config = dict(
    crop_scale_min=0.8,
    color_jitter=0.2,
    targets=['kind'],
    norm='batchnorm',
    kernel_size=3,
    loss='binary_cross_entropy',
    precondition_frequency=16,
    adamw_lr_other_params=0.0012,
    ema_decay=0.999,
    epochs=95.6,
    warmup_steps=180,
    adamw_weight_decay_other_params=0,
)
Rows from block 6 of a small image classifier, named by matrix and row number. Each number is 128 + 24 x the weight over its row's rms, rounded and kept within 0 to 255. All counts start at 0. Numbers have three digits each. After the name is the row's rms in percent of the matrix's.
Before each channel's rows are labels from the 100 images, of 14848, where the channel reaches its highest value: "strongest on" is what is common among them. Only what is clearly more common there than usual is listed. The data: simulated telescope pictures of galaxies.
# conv: 3x3 conv (model.blocks.6.conv.weight, 192x192x3x3, each kernel summed), inputs 96-191

strongest on: merging pair
conv.27 108:131119145121126179134118116081144117179119119139179133193136139119152138161123119097117132170128116162137095092179134141121096090124111111135171138112126117121105106130101104159137122140139137126141125150094118121139095136149133117115124115132133107117095126139108105096137106093117109095

strongest on: two-armed spiral; winding: clockwise outward; winding: anticlockwise outward
conv.165 079:138091135105118110117120121134165113110137125142194146104126137077076074133134129123148149108129101116136194100139174160130130100153144115118138118120093138132104141124157182140122141137117115136135131151125142124142119159178153094140085126183106116104107146081147149072127098111153134151

strongest on: merging pair
conv.73 097:131095149136126160081114161126143147172109136129167106155115113071134133093107165078109130146104102170132097086195163104128112124135094113135150101099120108114116128141088109111153140106118210104128095108141126114113135111153131100133132131135136096128127165098113107096097134084133130097

strongest on: edge-on disc
conv.38 104:126130133118129151116128121104147136142098201124173072135150102115120171113065130126113117076125106103115145160181159128116100085114123109129114161128120126151152153145118113119158177136126154137123078119130141115140115114091098140095138143139113123138131112133133177128105113133145109105

strongest on: barred spiral; winding: anticlockwise outward; tilted; winding: clockwise outward
conv.144 098:127164158134113139129176093115145140127095172118122092096180096117161118137068149151139107087171109099101104111151119126127114115122132174105138072131126167133132123144133120112117120126101098066115132138099086125143113101125127147149079072137140109100122089131126158097095102137128128111

strongest on: barred spiral; winding: anticlockwise outward; tilted; winding: clockwise outward
conv.36 120:132120131125124154128134110085137128119114120107145089157152127146126141148144121123176117118160116134121136117134131123126174114121099163088161083121151133142122122124175110171123138137169089162123124135129180108177135099164112153124151091130149069121112069082111096115132160088110130130

strongest on: edge-on disc
conv.50 087:133134146109105141100149063108126147123071179118107114097123114101108166118114126097107115059111102126135171131120095115132163108133122083125133101111098123197118106090122145143118180138134089136104150173136113123098126131117124119095117126170139120114111121090137110100154158105089093126

strongest on: merging pair
conv.143 105:138139092132148206122134118106145132172142134131150121143129122113151119141150126135118121137175119114159092134208140141147080105150108130161119122123119128117148128140099148124128104145125177135130105114117145139143103121109137126077118170137138122145142107132125097115059151136114089094

strongest on: star cluster
conv.65 106:141145095146154100125108141140134129116107115116135059135095110138152123091088149116088123081124115126081140165112139132120113128092093118151112109150094159086113119202121125103137092101141125106144135162137128123117183133136092106118110132116102145111119119102149145095109159139088099124

strongest on: irregular
conv.146 099:134161115130136140118115117142137110126124126102124101155169127137156129110138147185114126064135079112104125130103114131136108107128104124121138122117129089147111104125129094099174116126112165144141096121125144162159121114100106100105078114095165093114111131102117134132086168091115120099

strongest on: flattened elliptical
conv.94 114:087098145093121078149121131134116075114102074123129142139131128164147100140177133142154113107118164119086106145091128111109103157110124118080102140145072120055126125084131120107127095123112148124131138160135124113126074150128101121157103165150089134098139133166163195135149105096112137137

strongest on: merging pair
conv.10 116:117187151125141162124143122091131123161123144132164089156118130074166121090119115072124117154146127093142091092194116132125117133099120120129106168088132100101130150142113129153129125142093136118113133109143117093153122151113107149096171168155132066113128111115108153114099138125095089134

strongest on: star cluster
conv.174 110:128129087120126098099124102129162104154090136093132119140116117151103134134080150133123142114124101142134141135120100129124113112129133128166138127152101162140125089153137108116147132164118140149109114105144115138128223117148138111106093120106101138117136115128136156108157122140113116106

strongest on: many-armed spiral; winding: anticlockwise outward; winding: clockwise outward
conv.86 079:147126118123127139107147115129153094127115162110113129125156123160146094100150155100133105153143125157150131153158137114134122129135149132135184176144116130153175121166122119127145104119129105120146190081133171104153107121116110118125120103147121136126155129159136118128129129172143119125

strongest on: two-armed spiral; winding: clockwise outward
conv.166 086:159121128116130123107114109146124135131170127145114108156115111194184160136133091132091148151128135116130149137137096113138132178114129144125123086131122145108114101127133139120102121106132137120122146123205140129108092126121134125168126128133107119109139113108114073162189121113129128122

strongest on: lensed arc
conv.43 091:076127160128118113151158077129117121119146111105104126136101134130119122090080188169138102099090138125116146135114118114165134132127121136138154106111126122103104123134130113163122147112115160128114170099136080089106146115124115132110146105126106116081148158100147148130079108136118127118

strongest on: many-armed spiral; winding: anticlockwise outward
conv.39 095:097114133103111134145111161126093151120109099155083105114111134164090107122098109108116122113146156136117090165133146085131115138104152130092072152102134119124154107151117125080132084099135146094137137116112134139099068156105119140127136131091127151119152136142103150123136116145146143114

strongest on: irregular
conv.178 091:107131133144129110101134116133170132158142133137105134183137161133133131112129188127155116104103108146116151117115078094141115132138128107108133106145131126132113123141109118096197123173105143105118083138133070157080129122143104112095146126137147071117128093126095099100080117116147139087

strongest on: ring galaxy
conv.142 103:109138142106138124112165133109122128155137118128156144123110173148153158219138109155090129135097125135154132169127158140134101124125152129180164121173109119148114109121119128121126112135126109161153125110112126146092110145078199155132094120133105165191152148131123093118160211135120104114

strongest on: many-armed spiral; winding: anticlockwise outward
conv.4 090:157113119126083066113135111144139106139084130130135098112110167143114112114140152133132130111104139098151131113123108126168124121127124119134089100123115171162138126081102117119144164132143089121173128147107119170167135165135098136137078115101142139109082106133124136150138123121104132142

strongest on: flattened elliptical
conv.34 105:124181144125136108148142152169061092133107117120088127108104132135128111118169129145085119097125166129124097183108146123134103155118120134131066086136108104127107114103135116122121101105128109128096114125123121128104098106102142146163120147135129110111092146110151202096156143132100130114

strongest on: many-armed spiral; winding: anticlockwise outward; winding: clockwise outward
conv.172 072:136125113124206121122163120102115102092124139118128153168100084147116123128177116152154089123101100186121147125113140124151122137114131169147231132107141121153153071169147091113133120155137126148188176119125140120153113103168122116142120111110126157120198140151150120146111122120125132130

strongest on: ring galaxy
conv.186 082:119121099103123113125142122135115087099135134132094124180106152114133145141125120100073195144104114112146111132157139123109129145120159137185092173128114126138108146127125136168134142131133149104134137192107103111095111120119155155112129118150118112177145130103128088113084112137148156127

strongest on: merging pair
conv.40 087:125145148115128166108137169132137131133172133119183122157136137108091125105106097102104128090106098128123135144180113143160136118157125118097134177079140111117121126106100161131121136129112140131126134127156139105118149088100096155141159146147104070085109099157139137117133114130114112110

strongest on: edge-on disc
conv.162 124:129141134112150118125123105149127134114096198111124158134119095102067132154140146129097115141138111140132125201132143134141137146125128142149093170102109128190137046127122126098136050112141130083115125179119126133117128106119081125126103088136171086124133180120173140101106117131116132169

strongest on: winding: anticlockwise outward; barred spiral; many-armed spiral
conv.158 103:128126107123104122110111128071178110168143097128113064101124139104121126106136118130192115134101109148144105131111132159169153104137140088110119093094131149111146082151093108109126097174144097160151093128087102120092129138138084104098103120120131146125121078128136113143150130108090137123

strongest on: ring galaxy
conv.114 094:154096109118121160122122117147122115118114153128128160148119160124144137180120150117145102087129142103126120112116166132131095151125143116142141132160092124103134097089103153121107070120116166118139106097113120139129111112120143161121163095146198138145133097112149123129149178106080120114

strongest on: lensed arc
conv.2 138:107118118116115121143137112157124110136144130138134155119129135128120107102085120137142168140127115133152142131116116119135138118106153132128115146087162127128131141142131130155140123144140138101103125127122133110131112146106135106127127124118094119142156172126073042197121104130178214111

strongest on: edge-on disc
conv.157 097:093117142117150129144118089109117144168110150108203099127127145143136153086129109120146144089087150103137087116115128115115142113162111106099141118143127110148121143134113139113118162121109097153118128149117092059132128096127114129132100096158127099091110108157116118118144157114110098100

strongest on: edge-on disc
conv.47 106:080139128121150097114138119098121166108106210121196144149128100099119214115107110131092120115130091126108128178101111152129133097115138119110094119120118146137136167140119139109123185109161110142120167167149121111126135141095113118133121127095107146111127130174113111118118132121131132150

strongest on: irregular
conv.188 092:096160148124139108139127132132170124140101131110054123177116142153117130128134207151111148122136112135100107115119090168144101101125128126138116092119087120155133117132138119142163118108090097134147143138117116133108080142121126137105125140122142090140125156121147097122114135113142125124

strongest on: star cluster
conv.117 135:119146110154146119136124118106117104114118102111099111136122124135103128105121119123124113169134111128120132146110152113140125111121135118224116129121131138120105103234132131153132138113157149108099107125146095099109102173141128130129118116114112116098148138124159143144117090140100115132

strongest on: irregular
conv.179 096:114143146108113105096130108115157148137091126100082116137166127151131123140134201144132143130100130102140134136111126076131116109115108108123133110117103145134116126114127089117206135142109115114130122101106095169113105108137107110089092127105115077155153122106119111118123105128142113115

strongest on: lensed arc
conv.126 090:114162148124127111060096129174099146126104112134096161109146100075119077129067127113110120148131097135119085128140146123141151121142108094102122121142133120120095171111098113160138179135107134120143093120145085141095152121088108135158164108102112108153137152116092155109115133115131157101

strongest on: lensed arc
conv.125 111:106113132144115142121107113159127088091124136123084105102135113095120120130155109137100140073116130114118111148133078151100158144120127128183102163128128156129128150108104124112127117100119149135130106105128155108109101141135145135144130122150132122101115140141134082157123105119113136167

strongest on: edge-on disc
conv.91 111:117160132132137085124141146124112119057126171111173131125115139125096183113119106142117165105138124095174119155122119142168108153123136131132066127133113133131126180149119096156110173132162135138109121126107131119079100103101144123134114133097132121103129136141157125114103133113114127141

strongest on: merging pair
conv.32 111:134151105109169146115117152089138144196124095108199096142089128193116140135097119089130143108123142152088101110196112120122094145134115123137106145083098151100126152143105103128091107127098168087149102095135122130109131094115113104136160147135121107150148104162144117140132115131114142115

strongest on: flattened elliptical
conv.77 117:104156154124108164108158114128095135163129095099111147148134136120132133121201123129108137087159048111122100156139105139157129165133127123069106121104129131113128154167112151125141107113137108133136131113102131149115138099119133165117147138153124077130097119118132220107140113142142108160

strongest on: ring galaxy
conv.62 096:102119109144129097108137178112109111107103136122168131128120188126136139162120109136071119141086157135105129181129191122153123123136142135119076099166101110097094127128126169115144112141108117124124104135087130103111099107088182173146111136123135151205122115121126136103169159106102159138

strongest on: round elliptical
conv.29 088:136173110100135119112114113149113157121124126106138117146125118107108141154120124131139213128129095092183103086126127125138102138154118092140100123136173170114144110185085140130128135178100109137119131130102148117133094112138122139107134135107099131138121080143171088138099127158102181115

strongest on: round elliptical
conv.133 136:127148144117132123160129107119133165107091131124128077148091149145127117134132120140102157140131165123160118164136166126122091144149122108135108110117112149118135116181114117107110074144108122134135130140117136151126112103124132155120130149113137121134141104112175159109130132151091083129

strongest on: lensed arc
conv.78 146:101113121138124115136129142142136110135133132133132099137109142120124127122114123129121114166136127118127123117111118133142148139110100130134116159081153116150123145152123111134140135132134175096091125118113137117125137139124116111145131117150134126138117139122069016159141085103186201126

strongest on: merging pair
conv.71 100:131143126128125196106104177110111131169134127134171079110113147160148148115116132120140146097134123149159106116208115156131097142136117114111133179167134102109116135152095098091102118134134134118168108104125121093118101100110091114138137124145153109127146086112106139103156120118119111116

strongest on: edge-on disc
conv.85 096:099146117128156101095137123078132125134122221137183116131123111149121192131156130095137106147146128116132073103106147132124123099163115112143162125119140120193127138114132131172125217123110125145120147152114122111160108107094158124119131141144116158102121105133148113131136111167135113146

strongest on: irregular
conv.138 098:109150156103132128159103136114143109157141110158110155179107090137115136127128187171119110088139103131096146158145130121138097106099113130131089141138133122122134114120103115115168139131114151133164118132127117133148100081142124088106116121136129139126147123154156142120111114126143141122

strongest on: star cluster
conv.153 116:123123117104118122104149095095128097142133119119105134145111124123079128126079132142146128161120099126094127112159175111098133126144116120176126106128128158104111107218122157127118112110139123129110124094148090123141136184139123121134109128118139133103154117128180173138120143116125107116

strongest on: lensed arc
conv.111 125:128122124141126143132134121125135107124118104136103083113124135107114132106099125103142092132114117101139108116141099101151146129123158172129134161100165111132123143124112119065137120121142136139132104087135118114117093175131109098138141124134109123146125165133102125236116100116100210112

strongest on: ring galaxy
conv.33 108:073115116143111106105144149118138145166131089125148144175086148163150139205085130105082098139097122116141110167121141125134105134104151129126103118161095132116125138107125141101098128113097116089108102157084111120112121083090198138154147152107133155155125127126139085146159164137128111163

strongest on: star cluster
conv.17 106:138107097119117113118126103089141117173116125094124090139106122132087128130091123159128114130137129140115125113146129113111086123108113141211123125157104141134126119188129134129138099133140106137135141118123101129128234164113123119107122109134130122120111156112160176139135127139138123103

strongest on: merging pair
conv.41 114:123133115121153173087114142116129118173106136132152124152119118150130127138139122080125127113139141158143076143191105162124104119132119119138129153107127111131129126140116132115122113158124109118166117150086110114118106092114111133099143153112165105126103113127107091098122146112103103137

strongest on: round elliptical
conv.124 085:098152150092156155141130133089136074142151152129162124153133148151127145142094173147129148085111060090120117111128085051109133150115140151110128098115123139145108118090125128075123117111105115120136129131117155119105096124172147147107116152144140122141111150106137164142146149139118097117

strongest on: ring galaxy
conv.139 102:121115079157132119124092148137130138130108101123118149119128211114134121188112109119089112103158130121119141167114213139142104125124147146099131112161136110147110149129112173100108113142100114134147148145152095135103151097098180166162132122114149186160156115146111144101087156140103099110

strongest on: star cluster
conv.11 125:112137109120131128124117126133133088141114109106169085121113122161116109096067116151154127140136081119131124123124126091153103144104120131178112135098165135072094133147134097135107110120125164097112109114131126085106181132136088122163133128125109105130104143134111095167164093122142132097

strongest on: edge-on disc
conv.63 085:102140121162086104128138135153097130098131167151146127157114115106136203136116109133133139111129125147156100118099127101162130121117111134156126105152131141225094140105120124124151147143150114156139123178085116103091132126108132089157099141100102136120134138129129133109141138144151117130

strongest on: star cluster
conv.119 109:156117118133119103128107115131090177122119114130116116135107115148131130127111136137086147130115138133121138090113132102133138140114129112189122077094108161146120114135139091108166129137131091123130117147112114149113197144113133128102145131075138121107113150073146145119158127144132125101

strongest on: barred spiral; winding: anticlockwise outward; tilted; winding: clockwise outward
conv.101 091:122113125142107129159130100121124124102115130120119097069126151151093134153113101110161126100172142173129110122163126136130114092089154142127075083126131159157132125137139141133048132116137124146121139171107114085115118118173074136146095114140119117123156090131114129095095110126125123158

strongest on: round elliptical
conv.26 093:137110113149123139162085124169093212098130148137128119116148138122103103124057146103136120136133083140176119117126104160146127148148156135088115152118156163083102135157090103132122109161131111120157133137119113109112105110110160124135132136090129121115108104124168103190075139151146149108

strongest on: two-armed spiral; winding: clockwise outward; winding: anticlockwise outward
conv.59 122:116130126125135127116136131107140144154121079136138043162147129139124152106128133125148111106102155086129106099112117143116117127120082078096142076108117115106129132094102120112133139119122097108126113142108100121130128077128131098135092110125106127104116088113121104142149123154115127145

strongest on: ring galaxy; small
conv.87 091:094142135120128155131122093108153128110137089132141145121105142088118133155135125073125114096157135103089120125151193109160118087140117138128135125192133127165135169101116151129114159144104142171153120085123107083091113114149128131103142141137123191178123110152113156095077128167147122076

strongest on: ring galaxy; small
conv.169 100:123138125123138136120137141169111132123146095151110170124123166102118140199104132132094119099099124165124121139137173159141126151150167112154129105180107140134138132142140122104108105105135102142130076097131126164116140129105209156145134102144152174174118134163151150088150167141138133145

strongest on: ring galaxy; tilted
conv.67 095:136097129109092140127130147126123103089097120149126157124116138109139112173103089089095120169106152150106117126156169164155132134110113080141090142152080145141097113137097125154148118127106135138113087107130121107118163166080145122124119154127100110148136125128128139129113181126125112130

strongest on: irregular
conv.68 114:103159161132093130116121108109174160114062157133143135143104125126107113151159128072164127128108135137155117132058127098125123103129123104095127123121140131154128126106121087130181154135131140104161116128108135154099098105119128132105107121114130131108138120164117136121104107103118120121

strongest on: irregular
conv.141 088:157149122134144132115133137136199104176125111125127115182145111163100095115143168135128116109096131158152119148125138116119101111160095113132110136094135117132118137132132065118178151149138152110124090123151110150120121069118128129058126118085164129116141107134154137120087119138138093120

strongest on: merging pair
conv.108 103:109130116139128160102101138116125133169108138126154116154119117107128125134117134071119107138132129135152123159215090126101109085133117161158112181131143132084157148135117101124105069125123151118152135118114148127157134097137147108112122154113120131136126115118118139116104144117052116128

strongest on: many-armed spiral; winding: anticlockwise outward; winding: clockwise outward
conv.121 079:143108167098113110122140148102144130097110143171132123083174101133093120132183113128106120141144114155171093152144108112132113124117165134146134128157136119104198106154140106127162106119126095137171118112145129122148119176118133111110125121095118127125133096166083081108147106103128154141

strongest on: merging pair
conv.191 104:108134101131144177121128094122132132160155151130142101167124126114117133114130164145087110121141157110151114103203111161157089092139140096107128156140116144120127114156123151133134107140120182144152096135113138140165109109106114129103129136139124111179144105123109121128089113134085185106

strongest on: flattened elliptical
conv.53 096:137098130129116146152133183087132110132125098141107113118117116124152093126159099116147152080102180111127131113153161104116139082107093104089124147123121144090115119098134118135138104150142158154147134115093151114161156123144105128100115176121137104122127114146182186130162130127104109140

strongest on: ring galaxy
conv.16 094:122090127109151075128089113114132178153132122119130156102140177103125107211168092132125119124148105117131152153134166121125121126112172088092151111153101119105117106134100124069128091123123141133103141121119139122077135111102177151135134143113126174175149089141129163125146169119108130098

strongest on: merging pair
conv.99 099:144142110095142131093123131097143054149095167133111134139144127121105137102128145079154093152092151134053108116181115120091137103148099126114123155127108120128144175113109117124085154097167136143147137141117130093109118101143100122121151156134119067117121161147118140135094129108120086111

strongest on: irregular
conv.90 092:157118160112137098154095152125146128141134090161099145151151143156124148102166127125126138129117123118110155119119126139129111117113099122152114133117119093144107070122136113122153147126120164155113130136139125174148080099135096113085112141088169090163136121122123118126107125102109108100

strongest on: round elliptical
conv.37 090:152088131130108099141109090126116225107142162082118094088144099138169125115148110097117079112100143120112124110142134125139121142109099112129146096107070086131137132105120142141114146107126152134112113069138119120109109126126165123141116122143110144121087130107116128123102135064163076128

strongest on: star cluster
conv.105 115:115114119136163160117131088127130122140113108118102122132085111104112123127078138115132090165128102125140128104147165123103095118121113114224135120142130123146141113155129127126107119130135125124121104100118121133139213196118165141106139077130154093108114122115161181085125135132127103120

strongest on: star cluster
conv.82 132:125112118120127131138126118100110135133095093111118128146100110117124103104105128124142109155111110146134112089145161113099131129117148131209139111136109133121127078175133115130138135121127125101122122098129096100133133201147163145146122106119124125106132131118159165132145086158115128144

strongest on: star cluster
conv.152 109:134119110084118110154099133140112127098107098097125087131115112122161134114124137116130135148109151130082169117052164144116075149099125124163134073108099125109128104152106126114124095130112149124110122147140138125133179148111084128153148166140130094116131110127161185118141086138083115136

strongest on: lensed arc
conv.56 126:119136143115117141130133152084131088114159144129134115116152125140097131110091126173132113153119117117141102163111119171151147122132156113126100136066139097153116124141103125149101109146140113105123150133127126147123131117113133116139150156121122133133142137126072049184101139154094195123

strongest on: many-armed spiral; winding: anticlockwise outward; winding: clockwise outward
conv.76 081:202109162115117144104114123139136152116144159157125120090206125142148116147173125104120088135193099170116108101130156091118136155121133131150166123124116132127158114083161100106141139135133123139163116112125112152129128115116163130118115096127112131160126099189133134126140096185142155118

strongest on: lensed arc
conv.171 125:100099145124108103141087142134101121106127095135112107122132145153100103105113132104135133133125121118139115125106105098144119147098141115110133152116142158118119118134123134163103105118096150134105117146127123101129098153126122137117116132132117141141125148125057061136133093122159189121